{
  "image_size": 32,
  "widths": [48, 96, 144],
  "block": "basic",
  "beta1": 0.9,
  "beta2": 0.98,
  "max_grad_norm": 3.0,
  "epochs": 4.0
}
Rows from block 2 of a small image super-resolution model, named by matrix and row number. Rows with one number belong to one channel. Each number is 128 + 32 x the weight over its row's rms, rounded and kept within 0 to 255. All counts start at 0.
After each channel's rows are labels from the 100 images, of 14976, where the channel reaches its highest value: "patch colour" is the nearest of a few named colours to the mean colour under the peak; "top examples" is what is common among them. Only what is clearly more common there than usual is listed. The data: gratings and oriented noise at many angles and scales. In brackets: how many of the 100, against the usual share in percent.
# convs0: first 3x3 conv (model.mid.0.convs.0.weight, 144x144x3x3, standardized in use, each kernel summed), inputs 0-71
# convs1: second 3x3 conv (model.mid.0.convs.1.weight, 144x144x3x3, standardized in use, transposed, each kernel summed), outputs 0-71

convs0.72 [160 141 143  89 125 164 151 145 136 172 183 134 116 100 186 181 152 135  84 143 101 145 147 120 158 112 142 137 118 140 123 122 161 109 115 108 146 124 111  91 117 176 140 134 134  93 108  88 116 105  79  52 129 116 224 144 137 115 108 120 155 127 145  66 130 164 154 103 172 212 147 147]
convs1.72 [163 110 106 101 136 116  92 109 191  87 127  99 115  90 113 153 102  98 102 122 140  30 130 168 154 170 177 157 123 132 181 179 144 113  99 111  78  74 134 127 100 151 122  69 167  94 131 150 109  89 158 183  81  65 100 126 116 114  93 100  91 111  81 107 110 106 110 140 155 158 156 107]
patch colour: brown (31 vs 8.6)
top examples: windowed patch (44 vs 16.4); stripes at 90 degrees (42 vs 8.4)

convs0.71 [ 77 158  78  83 111  76 110  83 132  50 126  88 132  98 143  68  85  72 102 108 128 161 185 135 124 136 126 136 122 178 116 125 161 174 160 138 160 166 178 193 125 123 176 108 152 108 145 112  75  66 134 132 114 138 130 149 168 162 138 202 151 155 155 128 151  46 157 104 143  89 173 135]
convs1.71 [117 221 150  75 130 116 195 178  87 173 164 158 118  77 133 141 111 118 127 106 199 179 193  51  97 147  72  59 153 109 106 107 162 151  83 137 128 133 129 120 127  77 130 139 127 109 134  74 201 179 104 150  52 172 103 151 136 127 130 137 133 110 139 137 170 154  63 126 143 126  97 185]
patch colour: pink (54 vs 4.3)
top examples: windowed patch (95 vs 16.4); very coarse (49 vs 20.4)

convs0.141 [ 93 104  74  22  97 113  93  66 119 132 128 131 113  78  74 135 127 200 133 108 114  96 142 131  91  82 154 136 121 137 103 163 118 108 153 120 108 143 101 196 133 142 148 121 111  95  88 134 120 141 106 117  78  98 114 159 168 161 124 103 126 184 117  92 150  98 168 124 156 181 137 138]
convs1.141 [129 145 131 110 168 116 139 177  85 103 129 146  77 135 133 101  85 158  78  66 205 126 101  98 124 206 117 131 142  88 125 156 136 136 166 127 146 115 114 137 112  59 101  47 125 123 152  89 173 179 130 122 135 144 124 169 170  82 124  96 133  72  83 152 164  73  92 100 106 221  82 168]
patch colour: pink (53 vs 4.3)
top examples: windowed patch (76 vs 16.4); very coarse (53 vs 20.4)

convs0.14 [132  68 120  99 123 155 145  87 123  91 105  78 119 140 104 125 105 106  43 137  92 132 106 173 114 130 132 124 161 161 162 142 118 143 142 161 112 132  67  94 159 129 109 154 124 147 111  80  97 122  44 101 149  72  97 134 158 163 149  91 181 143  99 109 116 127 169  98  95 114 161 156]
convs1.14 [122 153 129 104 182  69 131 161 119  67  90 134 121  82 146 119 123 153 113  96 174 143 184 125 121 150 133 166 125  42 124 128  95 109 114 140 118  83 125 141  63 126 137  27 159 111 135 103 155 170 140 154  63 145 182 197 191  85 187 143  92  62  73 124 162  96 101 141 116 145  62 175]
patch colour: pink (55 vs 4.3)
top examples: windowed patch (75 vs 16.4); very coarse (66 vs 20.4)

convs0.39 [140 151 143  52 100 154 186 149 131 176 126 187 133  89 119 145 151 156  87 115 113 142 157  95 122 123 114  89 100  59 129  92 157 145 132 126 122 149 150  95 149  69 101 130 180  88 119 156 159 154 127  88 100 113 227 113 155 160 116 101 104 126  69  99 146 112 121  98 155 159 158 129]
convs1.39 [188  95 109  86  78 174  81 103 134 128 129 135 122 115 123 111 127 163 123  82 136  63  35 150 148 131 143  84  98  59 158  97 143 109 128 157 148 121  83 119 134 210 163 126 118 115 125 107 112  78 166 153 117 132  59  90 113 172  58 145 177 162 174 122 104 169 185 133 187  96 151  79]
patch colour: brown (56 vs 8.6)
top examples: windowed patch (41 vs 16.4); filtered noise (38 vs 17)

convs0.115 [ 72 149 109 122 123 114 122 110  93 120 177 129  90 158 161 126 142  98 106 114 158 150 194 138 128 194 156 109  98 148  99 101 115 136 167  89 176 117 178 177 110 156 164 131 136  83 171  43  97  54 155 127 170 142 175 153 164 154 148 151 147 154 116 156 183  91 127 123 157  76 193 120]
convs1.115 [ 83 180 153  80 127 126 171 155 100 185 151 132 132  38  92 125  69 122 109  86 142 155 127 104  90  80 129 167 119 204  99 104 170  99 145 121 125 147 129 112  75 101 137 171 170 119 135 103 117 176  87 121  77 108 118 128 158 156 181 146 102  95 133 124 187 116  71 100 124  94 130 145]
patch colour: pink (25 vs 4.3)
top examples: windowed patch (72 vs 16.4); stripes at 45 degrees (41 vs 8.7)

convs0.44 [101 164 121 130  84  87 124 134 140 115 167 105  98 110 153 115 183 127  97 118 130 146 189 113 132  87 111 109 103 173 129 140 132 115 145  73 169 147 189 165 112 127 182 138 111  92 106  97 141  97 120 163 124 151 158 132 157 177 155 185 113 141 145 108 127  88 162 118 180 147 158 154]
convs1.44 [ 49 193 128 116 133 110 158 147 110 174 137 122  93  53 100  96  92 137 103 111 155 141 137  68 103 122  86  81 133 213 144 139 166 133  79 132  86 126 164 147 118 100 143 169 121  86 137 101 163 167  66 143  59 107 182 157  97  80 135  94 137  98 101 143 153 170  69  67 103 168  87 164]
patch colour: pink (58 vs 4.3)
top examples: windowed patch (94 vs 16.4); very coarse (70 vs 20.4)

convs0.133 [127 137  85 111 140 157 131 134  94 191 115 171 148  90  87 118 137 136 142 137 136 150 111 175 145 169 117  92 100 147  86 104 130 159 159 149 130 131  47 133 158 118  95 138 137 158 162 151 133 161 154 136  73 125 126 102 159 121 119  62 166 121  99  68 157 160 163  52 132 166 103 134]
convs1.133 [126 169 147 104 166  73 146 146  92 142 112 100 173 150  78 142 125 121 126  75 143 123 171 172 125 127 124 160 130  88  91 118 123  71 166  93 164  91 105  72  53 103 110  33 185 134  93 116 118 131  97 176 111 135 150 147 211 101 158 111  88 135  98 126 149  89  72 121 143 135 154 159]
patch colour: pink (35 vs 4.3)
top examples: windowed patch (55 vs 16.4); very coarse (43 vs 20.4)

convs0.49 [141  78 114  79 149 130  82  68 124 176 143 126 158  88 108 171 159 162 195 150 103 104 124 122 102  76 140 130 144 134 139 152 157  96 102 103  81 113 125 130 108 159 174  83  80 170 104 183 167 167 108 186  74 125 140 164 103 127  92 159 119 109 145 100 125 132 188 124 118 192  93 166]
convs1.49 [108 172  90 157 163 136 144 180  83 116 168 109 144 151 109 138 125 113  98 125 148 114 167 136 107 176 131 147 127 133 143 198 141 139 151 146  87  92  80 116 101  51 105 130 143 115 111 126 149 150  86 113 122 176 139 154 151  46 163  74 105 105  76 164 169  73 100 126 110 165  69 161]
patch colour: pink (61 vs 4.3)
top examples: windowed patch (78 vs 16.4); very coarse (60 vs 20.4)

convs0.7 [128  88 124 126 143 165 141 100 154 213 121 160 132 113 114 220 199 150 104 159  98 154  98 154 171 138 132 123 159 158 121 137 166 107 134 120 122 148  69  86 136 137 136  93 110 139 179 116 124 132 164 111 128 146  74 100 119 122 138 131 159 108 154  89 106 124 176 100 124 125  94 136]
convs1.7 [100 141 142 101 167 101 128 129  73 114 124  88 162  79 111 165 108 125 103  68 150 101 155 157 114 116 122 174 117  95 112 158 140  93 166 118 151  88 100  81  44 110 109  51 182 127  62 122 139 134 106 183  67 164 129 194 204  97 154 131  81  98  94 115 167 110  95 134 129 134 124 136]
patch colour: pink (46 vs 4.3)
top examples: windowed patch (71 vs 16.4); very coarse (52 vs 20.4)

convs0.67 [163 124 185 129 120  81 147 160 148 106 150 114 142  68 142 134 158 104 185 121  39 112 117  79 107  69 108 111 106  88 174 162 194  92 121 118 116 137 186 148 115 133 160  72 105 131 103 179 132 147 120 128  78  92 168 157  93 145 115  86  84 109 145 107 124 138 133  85 153 143 144 157]
convs1.67 [168 102  56 170 107 111  64 110 161 121 149 116 155 159 173 149 132  86 140 186  85 106 177 148 118 136 151 124 102 125 152 143 126 120 105 149  68 135 149  90 108 108 138 135 135 132  97 135 128  82 139 134 105 156 151 106 115 106 153 120  89 135  99 108 112 128 133 156 124 114 119 192]
patch colour: brown (35 vs 8.6)
top examples: windowed patch (79 vs 16.4); medium (64 vs 20)

convs0.40 [146 106  75  72 128 157 125  78  71 102  71 142 128 125  93  87  93  81 172 106 148 133 109 168  93 150 123 104 124 146 111 113  86 176 160 193 127  85  53 126 161 120  96 148 143 111 128  97  70  64 101  95 138  76  76 121 174 110 133  44 127 136 113 132 143 168 136 141  91 122 136  95]
convs1.40 [108 159 136  97 134  73 147 150 108  92  97 150  85  89 147 116 100  88 127  95 187 133 147  97  96 140  84 110 140  67 110  65 131  94 155 141 159 111 124 143 107  87 144 111 156 136 179 115 181 177 127 155  99 139  97 140 193  88 144 125  85  67  58 114 186 127  61 122 112 170  52 197]
patch colour: pink (44 vs 4.3)
top examples: windowed patch (70 vs 16.4)

convs0.10 [126 153 129 134 108 121  74 131 152 129 153 144 149 132  69  83  68 119  89 176 150 144 146 186 152 180 108  53  58 134 127 106 118  99 170 102 157 104 170 131 163 162 134 113 142 139  99 100  61 126 124 131 130  64 152 110 109 110 152 106 115 140 110 185 166 149 159 115 139  91 154 180]
convs1.10 [130 103 111 117  63 136 128  97 104 111 115 129 161 148 128 130 124  83 143  74 197 196 133 112 136  98  58  99 159  84 110  69 151 120 179 133 154 144  89 105  78 117 140 246 147 119 120 149  71  81 210  73 111 163 136  90 159 142 185 154 148 157 110 126 134 124 179 152 113  73 112 142]
patch colour: brown (56 vs 8.6)
top examples: windowed patch (78 vs 16.4); stripes at 135 degrees (34 vs 8.6)

convs0.26 [103 129 125 146 145 119 119 183 134  95  85  84 153 129 127  99 173 153  91 136 148 134  75 154 174 201 143 153 160 103 143 122 101 104  96 101 144 155 141 118 157 173 148 111 101 102  96  95 107 110  74  83  85  61 225 175 108 105 153  69 120 105  94 100 109 158 116 116 163 145 190 150]
convs1.26 [125  79 115 133  61 119 110  92 199  75 100  97 110 113 153 150 132  86 160 131 116 127 124 148 140  70 113 147 124 177 186  92  85 169 136 114 105 117 162 166 129 162  85 201 120  99 133 154 125 136 131 110 110  85  69 145 113 129 122 129 105  99  71 100  92 169 175 147 101  58 123  81]
patch colour: brown (30 vs 8.6)
top examples: windowed patch (65 vs 16.4)